config.toml
model = "image autoencoder"
crop_scale_min = 1
encoder_kernel_size = 3
encoder_avg_pool_shortcut = false
decoder_widths = [48, 96, 192, 192]
decoder_block = "plain"
residual_init = "zero_last"
beta2 = 0.99
beta1 = 0.95
shampoo_beta = 0.95
eps = 1e-08
max_precond_dim = 1024
adamw_lr_other_params = 0.00077
warmup_steps = 930
weight_decay = 0.1
Rows from block 6 of the encoder of a small image autoencoder, named by matrix and row number. Rows with one number belong to one channel. Each number is 128 + 24 x the weight over its row's rms, rounded and kept within 0 to 255. All counts start at 0.
After each channel's rows are labels from the 100 images, of 14976, where the channel reaches its highest value: "responds to" is what is common among them. Only what is clearly more common there than usual is listed. The data: rendered roads seen from a driver's seat, with toy cars, trees and houses.
# convs1: 3x3 conv, stride 2 (encoder.blocks.6.convs.1.weight, 96x96x3x3, each kernel summed), inputs 0-47
# convs2: expand pointwise conv (encoder.blocks.6.convs.2.weight, 384x96x1x1, transposed), outputs 0-63

convs1.24 [139 134 111 164 143 102 165 124 122 115  82  93 134 155 133 110 152 167 132 116 143 104 153 143 160 110 158 104 157 104 124 121 118 110 150 127 110 151  91 131  82 158 133 152 146 122 109 196]
convs2.24 [119 114 115 138 149 147 135 183  93 158 108 141 125 145 152  92 123 136 121 145 119 123 126 110 106 132 138 107 154 106 135 113 163 128 138 133 117 118 150  81 118 146 138  94 117 124 128  92 146 121 134 124 103  70 128 129 113 113 131 165 131 142 130  90]
responds to: snowy verge

convs1.55 [147 153 116 172 124 127 155 101 100 167  74 161 143 116 132 138 155 122  94 123 137 149 119 122 156 146 104 173 116  75  75 102 114 147 135 105 138 119  95 138 110 121 112 114 114 144 157 153]
convs2.55 [146 168 113  95 119 162 158 120 166 133 149 155 132 120 150 158 102 123 140 125  68 107 141 126 122  99 124 126 131 123 142 131 134 120 106  94 111 130 157  81 149 162 126 100  94 112 140 134 116 105 122 109 140 122 108 109 114 133 150 128 104 119 165 117]
responds to: crossing stripes

convs1.4 [141 147 125 136 111 127 151 117  80 108  91 130 121 139 143  98 165 166 124 171 165 125 117 128 117 132 173 146 151 120 113 120 137 127  51 121 102 123  99 143 107 140 138 136 180 166 130 140]
convs2.4 [118  95 135 191 106 107 135 147 154 141 146 128 174 144 122 109 113 104 124 110 122 120 146  99 146 168  94 128 103 120 156 128 108 150 140 135 114 146 126 182 161  83 121 116 161 137 134 132 119 140 117 160 140 125 133 121 139 170 117 155 129  82 115 134]
responds to: snowy verge

convs1.32 [159 127 150 139  96 100 153  86  54 127 128  95 103 138 133 150 151 140 138 153 123 134 106 122 155 122 155 124 185 109 127 114 140 131 148 153  88  96 135 128 107 110  94 147 147 178 151 132]
convs2.32 [150 126 130  94 156 110 131 148  70 100 157  92 121 159 133 110 169 159 135 109 137  91  93 156 137  98 107 142 145 142 124 141 168 125  98 169 132 146 123 144 141 128 112 108 141  95 139 106  91 137  92 153 132 128 126 138 132 115 151 133 174 116 149 115]
responds to: snowy verge

convs1.72 [133 105 140 116 152 137 137 122 123 124 137 166 113 159 122 144 105 127 128 113 102 114 120 126 124 151 142 137 182 136 171 129 108  73 143 126 126 161 134 141 145 100 163 116 116 107 140  86]
convs2.72 [158 142 156 115 136  97 118 144 147 164 139 123 132 127 149 100  95 146 147  74 122 127  93  99 116  97 103 108 145 128 127 132 180 132 173 115 158  95 156 125 123  83 164 130 127 135 108 129 154 149 182 134 108 120 111 135 139 175 157  93 115 166 151 142]
responds to: double yellow line

convs1.67 [166 129  86 135 101 114 156 147 129 111 160 126 123 131  74 146 111 127 119 126 146 123 131 126 175  85 139 122 123 101 143 136  96  79 116 139 133 133  82  71 150 139 138 117  90 179  97 163]
convs2.67 [143 124  91 139 155 120 126  89 135 126 132 129 119 100 165 130 110 116 113 141 111 107  92 178 152 142 122 154 154 111  94  46 119 105 112 129 107 127  80 152 125 111 144 129 127 109 144 161  94 122  78 130 157 123 140 117 106 137 111 124 112 133  48 205]
responds to: snowy verge

convs1.34 [165 147 101 156 140  87 153 133 100  86 169 140 146 140  69 148 117 146 121 114 134 132 108 118 107 144 137 131 120  95 122 127 126 147  98 130 140  79 124  86 127  96 120  72 159 132 123 126]
convs2.34 [107 134 175 134 115 160 120 147  89 123 127 131  99  79 125 124 109 146 122 135 167 145  93 124 101 106 147 116 113 111 144 124 151 116 134 112 123 147 108 165 146 122 143 121 151 144  94 121 143 107 155 131 123 126  94 144 122 158 162 129 114 130 132 120]
responds to: snowy verge

convs1.68 [159 165 134 157 115 116 150 145 113 145 107 123 168 129 113 119 119 136 140 122 146 120  80 115 147 123 154 116 127  91 174 126 129  98 172 136 112 125  85 150  90 128 124 121 100 166  95 135]
convs2.68 [145 136 139 186 183 141 132 102 128 187 133 131 146 143 117 107  88 141 149 118 143 118 116 102  90 129 110 125  69  91  83 140 150 118 126 112 138  92 127 137 111 129 132 120 124  82 121 142 129 140 129 158 145 100 102 124 177 165 139 148 135 143 142 147]
responds to: snowy verge

convs1.52 [162 144 116 133  85 139 165  89 128 125 124 110  85 142 110 106 140 146 153 164 163 119 136  80 123 109 132 126 131 142 150  90 145 129 123 121 120  87 142 103 182 160 136 109 142 156 131 125]
convs2.52 [ 85 142 132 121 110 134  91 133  92 136 147 122 133 112 121 151  88 116 126 141 143 107 147 116 117  93 159 187 102 108 136 139 120 134  83 104 125 113 128 125  95 108 109 144 120 113 129 105 121  89 135 142  98 130 113 155 195 183 187 133 134 134 153 157]
responds to: house

convs1.54 [119  94 133 138 167 112 151 128 119  73  96 149 107  96 106 149 130 136 125 115 109 168 106 126 142  97 113 124 164 156 118 118 106 163 139  95 143 105 116 159 139 123 164 163 155 105  97 116]
convs2.54 [145 150  89 134 100 125 114 116 140 108 116 111 138 156 157  73 114 112 102 123 160 121 155 120 153 109  81 176 138 123 131 108 142 126 119 116  96 132 152 109 160 109 118 117 104 110 146 112 168 120 119 131  92  87 157 117 122 150 114 108 179  72 144  87]
responds to: double yellow line

convs1.82 [121 139 190 113 123 141 138 114  73 140 119  99  89 133 156 129 149 147 149 133 122 118 124 163 161 141 120  98 156  37 142 127 114 121 108 127 107 138 137 109 116  90 166 127 138 112 132 136]
convs2.82 [ 78 148 117 145 145 168 149 112 129 158 173 108 129 126 151 109 107 159 137 128 143 139 128 168  91 117 145 104 106 137 149 139 155 129 143 148 123 152 145 127  76 104 132 118 125 119 133 164 152 144 178 128 126 158 122 109 161 135 132 125 178 127 109 130]
responds to: double yellow line

convs1.6 [161 118 142 130 165  95 175  88 111  88 131  92  98 113 137 152 112 142 130  78 145 115 121 156 132 111 152 105 150 138 110 159 147 135  86 112 163 144 150 110 145 156 172 120 113 141 113 148]
convs2.6 [130 139 105 147 161 152  70 105 118 142 142 150 120 148 106 105 140 163  90 144 146 137 110 143 102 142 150 146 131 134 120  94 122 130 148 126 107  71 185 163 102 142 104 149 118  85 179 150 136 106 138 140 144 152 132 109 136 140  94  62 130 106 121 122]
responds to: pine

convs1.64 [113  99 142 111 141 127 116  74 156 124  80 145 125  92 142 128 120  86 146 130 154 167 117 121 152 161 128 137 162 142 144 107  81 123 100 154 132 147 103 102 182 127 106  97 141  84 133 119]
convs2.64 [144 134  87 133 187 139 147  95 136 123 124 141 129 167 151 124 120 114 118 123 129 103 120 153 133 123  96  81 159 120 142 102 156 131 123 112 112 141 160 143 131 107  88  92 134 182 138  86 148 109 124  96 125 131 143  77 135 154 124 156 140  99 121  83]
responds to: dashed white line

convs1.89 [102 127 134 146 126 135  80 107 145  67 108 117  94 125 107 116 118 128 107 151 127 150  99 134 183 122 156 131 155 119 163 103  72 112 117 127  86 158 131 119 143 145 125 102 123 117 139 170]
convs2.89 [124 123 136 157 134 179 117 131 111 126 135 140 120 118 129 123 138 165  80 144 142 124 136 119 133 149 139 125 145 127 137  63  93 130  95 145 118 113 133 137 167 142 178 150 110 136 141 152  96 141 100 157 116 116 148 107 133 140 135 128 152 197 203 135]
responds to: crossing stripes

convs1.28 [ 74  89 147 123 109 110 104  96 157 116 180 116 108 134 143 136 141 154 156 126 113 100 111 111 111 154 126 155  92 143 137 140 154 122 146 147 100 125 120 113 139 130 118 160 129 104 150 166]
convs2.28 [145 119 127 133 153 126 160 136 140 155 127 113 122 139 117 177 127 128 117 134 114 114  88 107 153 133 157 129 100 125  78 107  83 110 120 145 123 125 111 113 175 165 176 107 130 122 156 120 109 110  83 144 164 160 118 113 149  82 126 103 121 116 161 121]
responds to: dashed white line

convs1.49 [128 125 107 117 129  81 156 127 130 149 127 175 121 159 127 147 141 106 158  93 155 164 157 102 115 136 123 125 134 147 154 105  83 126 140 164 130 138 151 107  99 128 125 107 140 187 103 108]
convs2.49 [145 115 132 105 136 135 132 127 128 127 124 139  80  88 151 134 127 123 120 115 130 118 140 133 180 145 102 143 134 128 133 125 117 142 138 105 126 104 119 108 187 147 112 116 152 136 141 111 136 146 117 154 124 104 139 105 126  52 133 125 107  88 180 122]
responds to: lamp

convs1.8 [ 99 146 133 165 107 123 128 125  90 133 102 130 141 160 128 123 116 128 119  93 120 123 108 129 158 128 162 144  71 127 152 101 120 132 117 127 121 188 167 120 116 122 135 119  99 125 189 153]
convs2.8 [161 130 102 133 133 165 173 136 114 104 128 119 121 145 117 163 154  79 138 147  89 125 154 166  97 137 124 156  97 157 108 122 115 131 134 129 128 146 110 139 134 100 114 105 136 151 143 145 104 127 147 136 137 123 110 138 136 121 103 164 115 117  82 140]
responds to: bends left; pine

convs1.19 [130  93 163 133 155 116 137 179 154 137  56 148 149 109 125  79 136 110 118  98 159 111 116 154 127 117 119 122  95  98 146 143  94 144  84 164 149  98 129 121 157 144 119 154 112 140 150 121]
convs2.19 [131 151 129 125 117 132 156 120 144 137 120 169 143  94 128 142 152 120  76 132 110 146  93 119 138 126 141 136 178 112 107 128 105 119 133 148 112 183 110 125 188 106 151 128 113 125 134 129 126 132 118 156 126 113 132 141 156 138 105  82 191 147 107  71]
responds to: crossing stripes; double yellow line

convs1.33 [103 157  83 106 135 134 168 122 138 106 125  90 124 124  88 126 133 102 146 149 146 153 158 109 135 107 141 104 107 120 131 162 140 130 112 145 135  95 133 134  90 128  75 104 104  98  84 138]
convs2.33 [123 155 151 143 123 130  93 158 162  99 114  88 129 173 162 157  92 117 144 125 148 126 145 100 124 118 112 134  92 174 124 130  97 101 160 180 152 141 151 129 131 120  72 115 126 147 106 103 146 137  89 140 125 153 121 109 126 130 180 133 121  73 117 125]
responds to: pine

convs1.1 [148 128 144 136 153  93 151 129 118 114  90 157 117 166 171 139 150 142 110 127 156 110  95 126 190 128 156 161 120 118  90  96  97 158  88 143 125  87 104 178 135 132 148 113 156 124 123 162]
convs2.1 [ 94 165 151 131  96 134 136 113 124 108 154 117 145 144 120 107 148 114 114 145 143 127 122 147 170  86 173 145 124 155 104 217 119 120 121 155 117 152 128 138  79 155 177 135 161 117  99 105 136 114 140 127 160 118 149 117  92 114  95 109 161 171 142 143]
responds to: crossing stripes

convs1.86 [123 117 108  90 143 126 115 110 128 107 113 160 113 130 100 186 120 154 138  87 137  94 104  94  98 133  74 186 108 134 111 113 124 139 118 127 165 104 137 128 114 104 161 138 165 143 123 121]
convs2.86 [137 145  94 124 112 162 100 141 113 152 115 142 115 125 100 178 119 125 133 138  99 154 101 141 148 120 104 118 124 137 119 173 108 121 104 108 112 136 148 117  89 151 149 145 126 146 139 129 126 149 136 138 108 155 149 143 154 148  90 147 109  86 153 181]
responds to: crossing stripes

convs1.42 [138 118 124 100 138  94 126 119 133 113  68 160 137 171 130 205 129 175 113  94 152 108 128 146 136 164 137 131 136 122 105  97 101 158  99 121 147 174  95 174 128 154 142 122 136 155 108 156]
convs2.42 [134 121  99 103 139 138 143 126 134 121 117 162 124 154 132 127 134 178 121 130 148 141 135 101 140 155 113 122 132 136 175 122 141 130 105 130 122  93 148 131 131  98  93 118 115 113  90 147 147 145 147 107 107 183 156 139 143 107 124 114 154 159 129  62]
responds to: crossing stripes